A small multi-label image tagger, trained from scratch.
Model: 10.9M parameters, 32-pixel images, norm batchnorm, activation relu, depths [3, 4, 6, 3], widths [64, 128, 256, 512].
Training: soap at rate 0.0028, 21300 steps, batches of 128.
Data: trained on simulated fluorescence microscopy of cells, 195000 training examples, 14.0 epochs.
Rows from block 10 of a small multi-label image tagger, named by matrix and row number. Rows with one number belong to one channel. Each number is 128 + 24 x the weight over its row's rms, rounded and kept within 0 to 255. All counts start at 0.
After each channel's rows are labels from the 100 images, of 14976, where the channel reaches its highest value: "peak on" is the class under the peak. Only what is clearly more common there than usual is listed. The data: simulated fluorescence microscopy of cells.
# c3: 3x3 conv (model.blocks.10.c3.weight, 256x256x3x3, each kernel summed), inputs 128-255
# c1: pointwise conv (model.blocks.10.c1.weight, 256x256x1x1), inputs 128-255

c3.131 [135 131 112 112  76 147  88 133 130 131 175 120 116 113 154  79 123 139 117 120 142 137  96 143  97 163 132 102 159 119 148 136 123 139  98  86 110 148 115 106 138  99  96 152  92 114 101 181 126 146 151 122 131 120 122  94  94 130 149 137 129 105  83 171 105 122 125 110  72  93 130 155 119 147 100 138 160 104 135 143 130 112 130 151 162 143 152 132  71 105 124 134 127 115 108 114  99 129 139 130 128 103 149 148 130  90 116 103 117 125  97 158 131 113  81  83 150  98 109 140 134 162 150 144 115  92 145  71]
c1.131 [126 133  92   0  87 129 123 108 142 132 169 114 163 104 123  84 108 155 129 103 134 117  99 128 112 141 101 129 143 105 150 144 145 149 112  66 121 129 125 121 146 107 137 138  82 123 115 165 128 123 156 118 145  94 137  92  88 155 145 144 125 122  99 174 134  98 124 118  80 105 152 165 150 127  83 149 158 118 126 140 119 107 114 170 123 143 148 123 100 127 111 126 137 108 127  75 102 126 133 120 135 109 147 151 125 117 141  89 114 110 113 160 129 128  82  72 125 114 111 137 114 123 121 103 103  99 121  71]
peak on: cytoplasm

c3.154 [105 135 126 153 158 110 153 124 127  82 147 150 142 131 144 115 101 118  97 126 139 108 164  99 124 181  84 134 145 123 107 191 134 114 169 103 159 121 183 130  62 122 122 116  80 128  97 120 151 100 125 137 144 102 153 107 128 156  93 120 118 121  93 115  84 115 158  96 123 115 150 139 153 168 144 139 126 124 132 171 119  99 148 155 137 138 133 141  86 101 121 115 144 147 122 157 125 128 106 130 163 124 126  99 129 107 135 105 117 142 119 125 132 136 132 133 174 133 129 129  89 131 200 125 110 100 170  85]
c1.154 [ 93 121 130 158 132 112 122 136 139 145 110 120  90 154 120 114 141 112 115 120 137 103 171 127 133 136  30 160 157 144 147 179 102  94 150 162 159 133 165 135  90 140 137 117 112 142 146 130 161 112 140 141 134 134 129 129 161 171  86 170 124 118 130 140 105 102 124 120 125 120 161 125 122 155 140 114 182 122 119 150 125 150 175 142 120 136 142 127 118  95  82 138 119 119 128 133 136 143 126 133 114 123 128  99 109 112 151 125 122 139 116 116 201 158 143 112 138 122 101 172 118 135 147 165 146 102 175 120]
peak on: nucleus

c3.54 [140  85 152 137 138 117 111 128 136 121 151 137 103 136 151  88  95 124 108 148 162  99 138 118 176 132 174 121 114 118 134 156 127 161 121  99 123 123 108 108 160 171 181 164 137 128  76 116 119 118 109 128 121 127 131  69  95 117 107 132 132 130 116 114 138 112 132 106 150  92  89 111 123 118 114 162 181 104 108 139 115  93 105 157 103 127  97 163 122 146  99 156 127 102 128  77 129 156 105 132 119 128 128 114 102 124 144 149 128 115 116  91 101 149 162 146 124 134 134  78 149 190 151 131 138 139 114 106]
c1.54 [128  87 135 101 153 137 130 132  99 118 103 123 113  85 124 102 142 143  48 126 156  89  95 146 116 129 182 154 150 141 106 170 159 160 122 152 123 144 115 128 160 131 161 113 128 129 152 118 149 108  99 151 105 183 158  83 136 130 118 146 136 129 117 140 158 160 127 116 133  94  65 114  89  97 125 149 142 127 132 140 135  86  99 148 111 122 142 157 158 136 109 159 101 123 119  97 126 152 119 143  95 131 110  91 131 157 147 129 137 137 132 130 123 116 141 126 128 167 135 107 130 172 134 124 135 151 100 111]
peak on: nucleus

c3.178 [158  85  95 126 146 126 133 124 130 145 127 115 157 148 120 142 127 140 151 168 112 147 169 165 166 142  90 105 121 142 116 106 148 149 138 107 121 136 100 109 118 133 105 105 136 151 160 107 116 117 128 111 152 122 132 168 106 175 148 105 162  83 147 145 165 134 141 154 121 127 105 118 113  95 107 114 161  82 166 149 119 139 108 112 146 138 153 139 174 153 146 123 146 117 123 141 150 135 127 126 100 126 117 105 103 100 134 155  94 128 140  96 116 108 140 155 139 131  82 128 154 103 110 121 178 172 148 114]
c1.178 [106 127  85 159 134 148 111 117 170 148 125 103 141 110 162 118 113 170 166 114 124 108 163 162 134 146 148 129 116 119  98  89 133 142  89 150 153 137 122 123  80 130 152  92 139 130 106 109 121  93  46 132 158 127 113 150 140 166 148  99 159  84 150 140 118 115 150 145 162 102 130 127 134  92 125 113 165 109 129 135 139 159 146 123 133 129 125  94 150 120 103 106  79 140  86 161 138 147 131  56 175  84 120 116 146  94 137 177 137 124 108 129 112 117 158 155 114 140 138 147 132 124 124 132 181 152 149 119]
peak on: nucleus

c3.74 [ 51 146 172 128 162 159 125 106 121  97  74 146 125 116 108 138 111 127 117 127 111  88 152 115 137  71 122 123 119 158  97 145 158 124 141 156 120 137 158 143 154 118 107 129 185 156 151 111 129 125 111 127 112 116 111 146 107 144 139 120 125 154 112 130 168 107 157  99 159 178 126 144  78 166 111  97 123 109 128  90 138 174 127  99 127 122 109 129 150 114 125 143 164 191 122  97 137 113 140 113 131 110 115 150 103 129 139 121  94 127 139 162 114 119 136  94 150 143 119 108 124 110 107 135 119 102 108 141]
c1.74 [ 85 121 131 121 141 118 118 120 170 126 120 143 138 119 152  94 130 136 147 139 117  68 110 186  97  86 110  81 155 182 104 120 136 125 136 175 141 163 117 132 146 121 104 129 145 193  74 112 131 119 129 151 119  90 122 116 113 134 112  97 124 133 150 126 163 106  94 121 108 127  93 135  83 117  80 100 107 119 174  81 150 137 152 124 108 142 107 144 128 153 146 152  99 159 130 130 127  98 135 141 115 130 115 157 101 177 154 146 129 136 137 142 103 164 127 107 110 121 168 140 129 118 114 116  88 136 100 123]
peak on: nucleus

c3.81 [196 149 134 121 108  80 103 140 176 127 110 131 149 108  75 125 132 105 124 103 122  82 115 105  96 120  80 100 161 135 157 145 150 111 147 113 112 132 135 158  80 154 139 126 108 131 110 112 145  98 130 126 119 117 128 127 112 111 109 133 150 131 119 122 107 110 115  27 119  98 101 140 131  91 136 117 126  98 124 120 113 155 160 107 155 121 122 120 133 157 143 131 124 129 141 133 138  95 115 132 113 120 118  82 157 153 162 141  88 129 106  72 156 115 151 130 118 113  55  71 162  52 157 112 129 148 123  88]
c1.81 [169 131 124 125 113  81 115 138 237 119  96 121 133 103  86 120 115 115 126 111 112  97 140 133 122 124 116 127 166 104 156 126 144 147 145 120 118 107 137 166  99 120 100 132 124 117 133 136 110 115 155 128 125 149 132 118 104 117 109 152 153 119 113 120 121 126 123  73 128 129 132 121 125 102 149 134 134  89 119 123  96 110 150 138 107 118 116  91  99 137 140 123 129 155 120 145 161  88 106 153 155 149 117 109 126 120 127 117 116 120 146  98 133 132 132 134 137 137  83  40 153  62 122 113 137  91 142 113]
peak on: cytoplasm

c3.146 [184 123 111 105 127 116 101 136 128 133 113  74 146 124 163 102 106 144  97 147 138 102 122 144 149  91 108 122 116 132 148  99 125 130 140 116 106 134 157 164 150 140  97 132 123 135 110 146 132 121 107 131  90 121 114 170 121  98 132 101 123 176 130  67 120 158 146 106 111 109 176  93 180 118 164 120  96 155 176 133 107 126 119 141 113 117 129 139 155 125 125 179  97 111 108 170 166 148 119 138 125 126 123 111 109 143 132 152 123 147 127 114 112 105 149 114 132 115 140 181  92 139 145 118  80 156 143 117]
c1.146 [169 146 139  95 120 126  89 144 112 156 113 116 113  93 116  94 126 142   1 144 148 122 131 149 135  89 109 108 140 151 136 136 117 156 133 124 124 135 126 146 112 122 130 109 151 139 137 130 147 132 146 143  81 134 135 131 107  74  97 139 107 151 113  71 155 155 146 150 120 128 134 114 147  94 148 135 129 135 135 155 104 130 101 102 179 133 144 122 145 119 122 131 115 105 114 153 172 130 146  84 136 123 117 129 121 102 104  94 137 115 154 114 162 127 116  97 112 123 153 176 112 131 151 107 111 111 132 150]
peak on: cytoplasm

c3.191 [152 129  74 135 176 158 117 126 125 142 105 125 107 115 146 191  82 133 103 152 127 150 126 149 118 142 159 141 161  95 178 149  83 125 156 105 133 130 106 127 141 100 136 136 121  80 120 120  99 124  76 129  91 120 111 104 130 127 125 134 119 157 147  72 147  53 127  88  81 111 130  92 122 174 128 121 133 169 129 134 112 115 122 116 121  75 140 117  82 128 147 128 151 142 134 127  49 168 105 111 102 116 139  98 141 118 132 154 115 115 162 111 104 147 109 135 142 116 126  84 154 106 101 137 168 128 132  59]
c1.191 [135 135  98 123 163 151  85 102 136 151 119 106 138 131 124 131 122 179  99 115 151 165 123 129 125 154 127 137 147 108 167  84 122 151 120 109 150 108  74 143 138 127 135 120 180 104 126 128 129  88 144 153 107 113 132 111 137 141 134 105 128 132 178  46 114  28 137 137  91 116  83 102 158 158 131 103 105 144 185 133  79  93 128 127 114  92 112 107 143 128 142 153 129  90 127 139 125 132  80 122 108 109 174 130 148 125 147 134 118 108 146  92 103 151 124  98 131 116 113 103 191 116 128 125 152 148 147 134]
peak on: cytoplasm

c3.83 [ 89 136  94 126 126 129 127 143 138 152  80 174 145 139 129 178 111 125 134 102 169  97 151 133 142 151 131 119 136 162 128 123 173 119 138 139  94 157 121 125 104 155 106  93 106 151 119 124 132  71 124 143 132 168 130 106 120 131 120 169 113 172 171 132 108 111 186 107 175 135 167 145 165 131 175 182 160 138 110 143 104 100 145 185 119 129 146 162 120 116 139 134 105  92 173 125 174 116 102 112 131 132 123 121 156 139 164 122 117 127 130 149 129 159 110 107 129 172 125 112 103 139 193 164 141 124 154 108]
c1.83 [118 125 103 137 140 156 153 147 133 148  85 166 156 133 135 143 120 147 106 124 147 108 129 121 127 136 152  93 118 197 161 110 136 122 119 180 119 149 108 144 130 169 173 122 166 101 119 104 156  79 141 159 157 136 118 125 144 132  84 120 169 156 125 125 105 153 182 145 154 106 143 137 142 191 177 177 146 124 125 112 103 120 143 139 121 104 150 140 106  85 192 109 117 124 150 107 167 103 105 114 148 161 118 140 123 130 136 134 137 157 149 172 118 161 136 148 133 176 154 117 110 108 148  73 173 125 128 134]
peak on: cytoplasm

c3.226 [124 137 149 124  86 110 109 149 105 118 175 119 149 130 111 140  97 127  86 111 145 141 100 149 164 123  87 152 111 118 163 137 170 123 133 121 137  87  93 123 106 104 131 130 159 121 133 120 144  94 129 111 124 166 113  96 127 149 135 102 137 130 112  93  92  97 130 132 162 164 119 117 158 138  99 128 135  97 137 115  95 129 138 160 110 132 132 152 116  90 166 162 125  95 100 125 139 136  97  74  99 173 141  96 169 141 169 116 146 123 101 107 169 126 138 173 125 110 119 156 113 157 138 119 141  96 127 127]
c1.226 [118 151 128 129 105 145  94 110 144  93 151 105 130 168 125 127  90 119 127 112 118 128 113 175 126 131 128 136  93 141 153 129 115  85 139  78 145  95 105 116 139 138 129 137 135 158 116 137 171  74 136 128 131 201 112 148 125 153 164 103 122 121 135 132  96 119 173 128 165 112 110 152 171 138 109 142 117 113  91 117 142 116 132 134  82 115 109 122 126 113 148 150 109 118  89 139 128  91  66 111 120 143 128  94 117 164 174 150  91 124 106 123 138 135 142 139 130 124 137 156 130 138 135 156 136 157 162 138]
peak on: cytoplasm

c3.180 [131 144  94 138  93 171  92 129 130  96 129 165 112 132 121 138  69 102  99 106 121 115 157  94 124 136  96 123 130 123 145 181 114 121 137 130 139 116 148 178 102 101 166 158 122 106 144 119 143  88 106 116 129 100 138 168 114 118 144 155 130  95 141 130  99  85 116 133  94  98 178 107 156 133 108 122 136 169 140 119 118 112 111 117 136 162 144 103 121 132 146 138 134 126 165 131 135 153 126 205 132  72 110 100 125 147 139 102 144 105 121 127 184  91 136 117 143 147 110  96 141 148 113 112 176  86 107 122]
c1.180 [117 101 118 152  96 172  94 133 146 132 152 141 128 135 125 156  77 150 111  94 147 119 153  80 153 145  74 160 119 132 123 162 160 141 136 137 131 101 143 145  83 123 123 129 125  80 145 139 122 118 117 101  16 138 126 145 145 136 140 202 116  95 112 113 124 124 138 172 111  98 137 114 138 140  74 143 119 147 156 123 176 129 103 132 136 130 137  98 121 120 142 139 113 118 162 129 119 129 151 166 112  81 122  76 124 135 142 122 143 155 148  89 153 114 123 116 135 169 144 111 139 147 103 100 171  94 143 132]
peak on: nucleus

c3.252 [ 76  89 147 123 123 122 103 114 135 133 130 131 129 132 125 154 143 153 100 119 146 162 154 123 119 109 106 109 144  84 112 151 111 117 123 140 160  81 107 162  93 132 176 196 103  95  79 175 109 149  74 115 127 127 111 103 126  89 123  93 166 127 130 131 115 144 116 140 126 140 134  72 100 162 170  85 113 144 129 122  95 113 129 119  93 141 112 105 122  97 129 176  97 131 183 115 146 135  99 128 161 114 128 151 103 130 123 137 162 144 161 108 134  93  80 131 136 134 128 153 158 126 125 105 102  99 107 112]
c1.252 [ 74  98 166 156 151 124 140 148 148 135 109 128 129 141 121 139 111 118 134 116 112 149 146 131 137 119 171 139 155 103 116 143 133 111 122 123 139 120 124 144  78 141 124 163 159 122  77 135 101 148 128 105 158  95 142 129 133 111 110 116 140 117 120 141  94 129 139 100 147 142 117 138 134 123 179 107 126 163 163 152  94 134 127 138  96 155 132 125 124 112 131 155  93 177 151 161 139 130 131 127 118 128 171 120 143 126 131 140 133 151 177 137 157 107  94 147 148 142 127 122 190  99 101 113   0 128 142 118]
peak on: cytoplasm

c3.11 [140  93  99 139 141 135 175  98 115 117 115 108 138 173 159  92 118 120 125 130 100 110 158 146 119 122  79 105 134 137 145 140 135 132 101 208 104 185 161 129  83 112 138 121 185 181 155 114 125 154 151 144 101 146 149  95 147 106 151 123 135 136 119 105 113 140 136 136 119 110 117 111 157 126 148 130 104 114 117 106 149 147  92  91 175 153  95 126 142  95 111 126 150 139 122 137 131 114 147 111 176 107 139 144 152 140  92 166  43 124 160 128 119 129 149 119 119 156 162 152 120 152 103 149 127 106  89 171]
c1.11 [129 126 150 116 135 109 162 149 119 155  87  99 139 151 144 115 127 139 126 121 120 130 140 141 103 103 130 111 135 149 115 136 115 113 125 141 140 161 180  93  99 132 130 117 155 160 149 118 130 138 143 107 128 129 126  90 136 101 175 136 128 137 110 123  95 155 124 145 121 111 112 118 118 128 116 134 147  94 115 121 131 170 110 121 194 155  93 160 130 130 127 133 189 156 140 128 158 111 100 111 141 147 128 169 152 118 126 138 102 129 117 107 133 168 135 115 133 130 134 140 118 114 103 159 125 112 114 153]
peak on: nucleus

c3.164 [162 156 114 110 126 130 161 129 131 110 130 149 136  98 150 114 123 151 121 143 148 175 150 169 147 140 140 121 140 117 145 145 191 128 112 137 121 119 122 144 136 136 143 120 116 132 119 135 194 139 138 125 145 141 123 186 137 185 126 167 130 163 143 125  96 129 231 145 141 142 158  82 133 140 113  76 169 120 201 155 130 133 138 120 122 168 125 122 119 127 144 139 154 123 142 131  96 102 151 162 121 128 173 107 133 158 128 111 179 146 143 152 130 101 125 151 131 163 139 152 103 136 106 121 153 174 160 108]
c1.164 [132 116 152 134 145 133 115 129 133 129 127 171 142 122 149 123 172 178  97 113 130 149 184 129 118 129 149 170 164 171 141 146 129 134 107 137   2 183 118 132 105 147 140 152 119 128 107 127 155 130 130 105 112 121 158 149 117 172 104 151 147 151 104 144 119  99 205 126 123 150 139 108 138 140 139  50 140 113 152 146 109 119 114 178 135 162 140 164 137 146 153 134 129 107 125 129 112 112 160 134  95 147 123 116 132 189 122 147 162 130 125 159 139 135 126 134 154 137 130 149  94 131 127  96 146 130 148  89]
peak on: cytoplasm

c3.24 [114 112 128 145 167 120  88 113 151 143 144 139 123 143  93 151 101 118 174 119 114 124 150 133 143 140 136 101 105 116  69 123 120 109 124 143  84 101 115 167 138  98 147 105 118 120 119 122 126 139 117  85  95 137 174 129 122 156 143 139 110 158 117  77 133 121 114 124 124 125 151 106 118 153 117 136 151 137 109 104 119 114 133  94 143 132 131 121 145 129 108 146 174 130 103 148 127  99 159 114 127 115 114  94  82  56 102 102 144  93 155 129 157 133 119 110 178  92 152 173 112 167 125 125 153 135 180 113]
c1.24 [101  99 122 103 138 122 123 139  97 125 111 139 125 111  78 161 109 135 169 121 132 152 125 118 119 142 102 117 136 160  75 124 119 132 133 117 109 165 124 152 108 118 139  84 134 131 153 116 131 119 105  99  97 133 152 156 117 167 111 122  74 129 122 102 113 131 124 141 119 144  71 113  94 109 127 117 142  98  76 134 131  84 132  98 118 128 118 105 163 109 129 113 126  98  88 153 147 110  96 143 143 112 133 115  78 115 132 150 165  88 144 150 104 133 128 115 179 142 149 132  96 135 163 174 142 123 155 111]
peak on: cytoplasm

c3.242 [139 184 176 164 110 134 112 147  77 111 122 136 133 117 118 149 119 129 123  93 161 110 148 185 140  96 152 137 153 140 111 150 129 116 121 112 157 111 135 122 113 163 129 124 117 160 131 167 114 128  78 123 172 139 126 178  91 125 145 132 148 101 120  96  99 124 146 168 154  97 151 130 126 103 109  93 143 149 130 151 117 124 110 210 146 195 129 118 178 137 169 133 109  92 169 118 143 130 131 136 173 137 107 112 117  97 129 102 136 154 141 117 134 190  98 136 130 154 127 146 136 130 154  60 113 158 107 113]
c1.242 [166 187 152 167 117 148 103 125 135 161 155 102 143 126 128 107 136 117 137 137 120 115 131 133 127 134 153 137 106 126 105 167 133 165 139 126 131 103 166 140 117 119 110 122 108 142 145 149 110 104 111 106 151 122 130 127 115 111 158 119 144 134 116 119  84 122 142 176 147 141 133 115 134 131 140 103 112 124 131 110 128 117 120 178 118 203 102 126 138 108 146 137 124  91 159 145 133 143 133 147 197 100 142 150 105 115 143 142 147 130 112 108 123 166   0 102 107  85 116 160 111 123 121  55 109 115 143 123]
peak on: nucleus

c3.219 [121  95 137  86 125 140  90 127 124 138 131 132 117  95 140 150 115 103 140 125 102  87 129 130 142 132  96 104 144 134 141 146  79 116 107 138 154 137 164 124 101 116 148  73 124 150 146 155 131 102 154 176  76 159 117 118 144 131 154 123 122 184 105 154  94  94 109 138 120 118 140 102 173 128  76 135 112 157 100 177 107 129 100  91  90 139 158 111  11  97 167 101 133 138 138  78 117 127 120 159 146 162 101 146 110 115 121 139 166 137 126 133 117 141 156 121 129 105 129 154  83 131 125 155 138 101 130 130]
c1.219 [107  85 125 119 122 124 105 143 107 142 144 134 119  98 137 137 116 107 128 124 134 101 151 115 123  99 140 143 120 118 146 189  98 147 110 162 129 123 142  86 124 133 110 123  98 136 113 140 125 153 147 170 116 185 142 145 148 104 142 118 128 153 107 130 109  69 110 108 135 145 149 123 165 130  92 114 112 167 113 135 114 118 105 107 130 158 133 123  51 134 118   0 127 120 106  73 123 114 146 117 128 137 124 147 145 132 135 140 141 101 136 163 115 162 122 156 121 131 101 137  94  96 121 156 125 112 103 138]
peak on: cytoplasm

c3.212 [164 131 167 123  76 138 152 125 146 122 113 149 140 103 118 109 148 120 146 145  96 141 136 115 162 134 127 129 104  75 153  81 139  92 118 120 103 138 114 145 161 104 112 143 113  92 109 128 127 102 139 121 165 108 111 116 125 124 149  79 128 150  83 142 113 133 150 107 134 144 147 165 158 131 134 109 117 130  90 114 136  86  97 118  89 122 104 155 168 129  79 118 122 113 133 104 144 118 144  89 104 147 122 147 141 152 108 121  50 140 125 143 129 152 108 138 143 147 117 141 118 124 103  67 133 108  73 120]
c1.212 [147 121 135 156 116 140 129 124 130 145 136  89 116 134 124 114 137 120 147 140 133 128 120 165 135 136 140  54 133 121 132 110 147 154 142 135  93 158 109 107 169  97 151 172 133 145 148 157 130  97 108 131 162 139 195 129 145 111 147 108 125 114 133 144  68 123 138 142  95 109  90 120 101 100 151 112 106 123 124 129 126 169 155 125  73 129  82 148 178 127 148 126 146 124 134 126 150 150 151 118 142 126 118 137 116 113 123 104 137 175 143 106 135 131  97 169 172 134 106 142 129 119 100 114 153 179  89 126]
peak on: nucleus

c3.223 [129 139 123  83 168 160 158 142 126 131 132 118 150 124 110 157 129  90 104 154  86 127 106 118 114 126 127 103 132 123 133 101  95 130 189 148 152 118 107 146 116 133 110 181  97 104 119 124 134 122  88 117  83 111 123 153 119 141 127 129 139 139 134 145 148 165 138  92 118 123 151  98  39 113 153  95 119 140  70 127 102 128 150 120  88 115 129  82 172 114 116 167 113 150 142  45 128 139 149 138 150 125 131 100 126 105 140 121 106 131 126 114 126 134 153 110 112 128  62 139 143 141 114 118 168 110 139 123]
c1.223 [112 171 147  76 155 112 111 104 128 116 145 104 118 139 141 173 107 100  88 145 131 110 134 170 103 110 123 132 151 135 137 123 122 134 146 147 146 125 127 168 125 120 134 137 126 119 145 124 151 139 122 128 124 140 115 119 126 122 152 135 130 156  98 117 140 152 114 109 120 132 127 129  89 122 166 147  91 107 110 111 114 144 120  90 114 103 131 110 157 150  89 147 138 119 103   0 138 140 169 126 126 138 123 121 118 127 141 119 101 144 138 111 108 127 138 132  99 149 119 155 150 130 130 126 158 137 122 134]
peak on: cytoplasm

c3.175 [ 91 134 126 114 125 118 150  79 147 125 160 106  88 111 130 125 128 140  96 154 151 132 144  70 114 135 112 151 120 119 104 120 122  99  99 110 150 105 157 142 108 135 140 139 102  92  72  62 131  88 102  90 149  95  92 157  94 145  77 102 106 141 118 131 141 117 115 125 117 136 128 119 152 147 103 134 125 126 137 126 109 133 165 108 122  93 103 152  88 115 136 135 115 133  45 121  74 113 153 142 135 120 149 175 124 121 116 144  73 158 121 112 110 165 115 125 122 116 131 163 182 170 155 112 108 124 118 110]
c1.175 [137 119 116 134 118 151 127 107 152 142 165 106 122 136 118 117 137 124 128 108 152 137 119 135 138 127 138 145 141 103 121 131 140 116 113 148 122  68 138 134  94 115 135 118 104 141 112  41 138 104 154 149 153 149 146 123  91 125 119 171 122 137 134 150  77 108 103 127 113 138 119 135 139 155 120 120 105 163 134 131 117 182 183 134 163 105 110 132 128 155 123 145 122 146 106 132 100 127 158 157 134 119 153 165 124 156 132 133 101 110 115 111  72 145 101  94 151  99 129 164 150 158 114 139 142 113 124 103]
peak on: nucleus

c3.89 [157 155  57 124 142  92 117 136 134 126 146 107  99 147  98 157 119 161 143  95 133 181 158 145 128 155  86  91 140  76  84 102 112 105 129 110  98 116 148 116 113 125  83 140 125 138 127  41 110 113 142 123 119 128 119  96 132 116 137 126 139 119 164 127  83 123 156 151 108  94 137 166 156 104 101 134 125 172 117 147 123 139 148 159 106  90 123 153 116 105 112 151 156  92 114 146 138 126 117 111 147 136 118 135 108 119 131 141 116 158 139 152 115 136 128 127 126 144 133 137 139 127 133 130  88 110 109 149]
c1.89 [129 136  71 113 122  82  92 116 121 132 144 114  81 140 108 162 122 142 143 108 112 179 147 128 136 154  80  89 119  75 106 114 115 129 120 118 118 132 121 112 125 116  82 162 166 154 141  33 140 119 116 128 122 141 140 124 158 125 141 135 119 110 120 151  95 129 164 124 144  98 157 167 128 114  94 106 135 145 112 101 127 155 134 148 106  56 113 136 154 129 120 150 148 125 122 117 163 161 128 106 136 136 103 137  85 133 122 145 152 141 143 159 130 103  99 125 162 135  98 133 137 122 101 115 110  82 117 142]
peak on: cytoplasm

c3.182 [129 103 110 135 107 130 165 137 127 135 106 132 130 120 148 121 147 160 161 112 125 103 127 126 171 137 136 139 138 127 166 138 128 119 143 190 120 156 133 139  98 143 143 154 129 137 102 115 119 168 159 155 132 153  91  99 154 147 115 112 160 123 158 123 130 124 122  95 137 127 131 114  95 135 154 123 109  94 132 109 146 111 134 131 134 153 180 167 124 128 114 125 124 147 137  77 141 149 118  88 127 114 116  98 110  85  99  82 103 173 113 125 113 130 117 131 110 102 123 114  57  82 143 137 119 102 119  69]
c1.182 [130 103  89  99  99 157 131 167 108 146  92 153 134 136 106 103 148 102 141 102 132  98 138 130 151 135 161 120 151 113 138 134  89  93 120 184 141 145 140 136 115 129 140 120 130 171 131 115 106 167 196 165 116 157  41 108 136  89 158 122 128 165 156 114 111 144 133  95 144 165 151 136 111 100 127 103 100 111 131 171 144 100 153 139 118 122  93 135 107 127 112 112 141 112 112  89 138 124 123 136 131 130 106 125  96 126 108 122  81 165 163 119 122 144 138 117 105 107 122 133 100 121 143 171 110 100 158  97]
peak on: nucleus

c3.128 [111  98 115 124 112  38 136 123 164 130 126 138 121 127  67 194 141 158 119 137 111 109  72 103 118 136  99 119 162 105 146 149 111 125 142 141 126 146 127 149 145 127  86 143 114 111 135 118 113 126 124 113 149 112 128 128 111 122 143 105 138 138 115 105 115 117 137 110  90 124 150 105 168 132 155 104 138 137 125 111 142 103 179 136 132 166 124 108 147 179 106  98 110 129 128 146 179 102 124 132 144 139 117 118 139 165 109 121  85 136 111  89 132 122 118 134 139 139 135  79 172  27 127 137 154 164 121  97]
c1.128 [ 45 110 123 125 137  52 156 164 200 134 114 110 103 119  80 154 129 152 106 105 126 109 112 116  98 104 123 155 137 152 116 132 137 132  99 131 118 177 156 142 116 117 109 143 138 141 146 117 128 141 159 128 128 146 160 102 119 157 119 114 121 157 134 111  98  99 128 103  92 158 131 112 171 119 164 127 135 110 101 121 123  98 155 128 137 112 108  99 136 132 130 126 100 151 171 127 141 135 114 104 102 134 130  96 114 138 136 124 134 143 128  96 173 154 117 119 172 128 113  63 168  72 106 114 137 143 147 120]
peak on: cytoplasm

c3.86 [114 102 137 176 131 147 122 137 116 113 114 126 103 133 139 149 104 127 124  94 122 156 113 123 145 143 127 103 129 178 145 121 141 110 113 110 130 144  96 125 104 149  98 137 117 136 126 132 141 102  91 103 133 112 161 160 124 152 135 143 143 141 161 133 125 148 119 128 139 102 171 188  83 151 157  99 153 108 142 122 108 111 126 147 112 123 136 127 153 166 118 115 159 136  83 120 127 181 140 128 105 120  79  76 118  80  96 116 115 172 125 184 106 108 143 105 166 108 168 126 106 118 110 137 131 168 149 138]
c1.86 [110  82 123 151 121 120 132 138  98 120 102 141 133 149 137 104 151 113 130 107 120 148 166 176 152 125 118  98 139 143 170 146 136 120 107  72 128 122 127 147 129 146 116 150 102 124 132 117 153  85 112 106 142 123 141 152 145 171 155 153  88 117 174 135  98 137 140 132 144 104 152 150  53 147 107  85 147  99 124 133 132 108  97 107 143 108 129 140 166 145  99 126 122 141 100 130 139 164 123 127  98 127 144  43  90 131 117 131 137 118 104 156  96 116 118 111 121 127 190 125 128 102 130 156 140 141 140 121]
peak on: nucleus

c3.165 [129 143 136  98  80 108 126 165  99 123 102 152 126 174  96 127 115 110 133 122 114 109 135 131  97 123 127 131 101 147 165 138 121 131 115 125 107 146 124 153 145 126 183 134 147 117 148 112 147 114 120 142 155 119 120  93 137 101 183  69 105 125  98 117 102 153 143 138 102 135 139 135 114 161 164 132 109 136 137  98 112 110 117 120 150 120 127 120 164 131 107 128 115 149 149  70  80 110 111 132 113 134 127 142 120 112 145 109 122 155 108  90 138 139  85 172 142 146 140 151  87 118  97 107 108 135 110 148]
c1.165 [143 115 132  97  72 129 124 123  92 145 104 123 138 153 136 155 100 116 146 123 119 120 132 136 134 136 165 111 145 112 119 154 119 184 113 129 101  52 126 151 165 149 122 119 157 147 165 104 120 136 127 134 106 191 102 110 178 106 151 108  98  62 120 130  89 168 123 150 152 148 108 151 133 134 165 139 127 139 151 132 133 144 128 122 164 132  84 111 141 128 103 125 127 122 162  80 121 104 118 139 104  98 163  92 146 147 151 105 131 109 106  91 141 147 119 142 135 126 112 133 138 112 146 112 152 127  69 153]
peak on: nucleus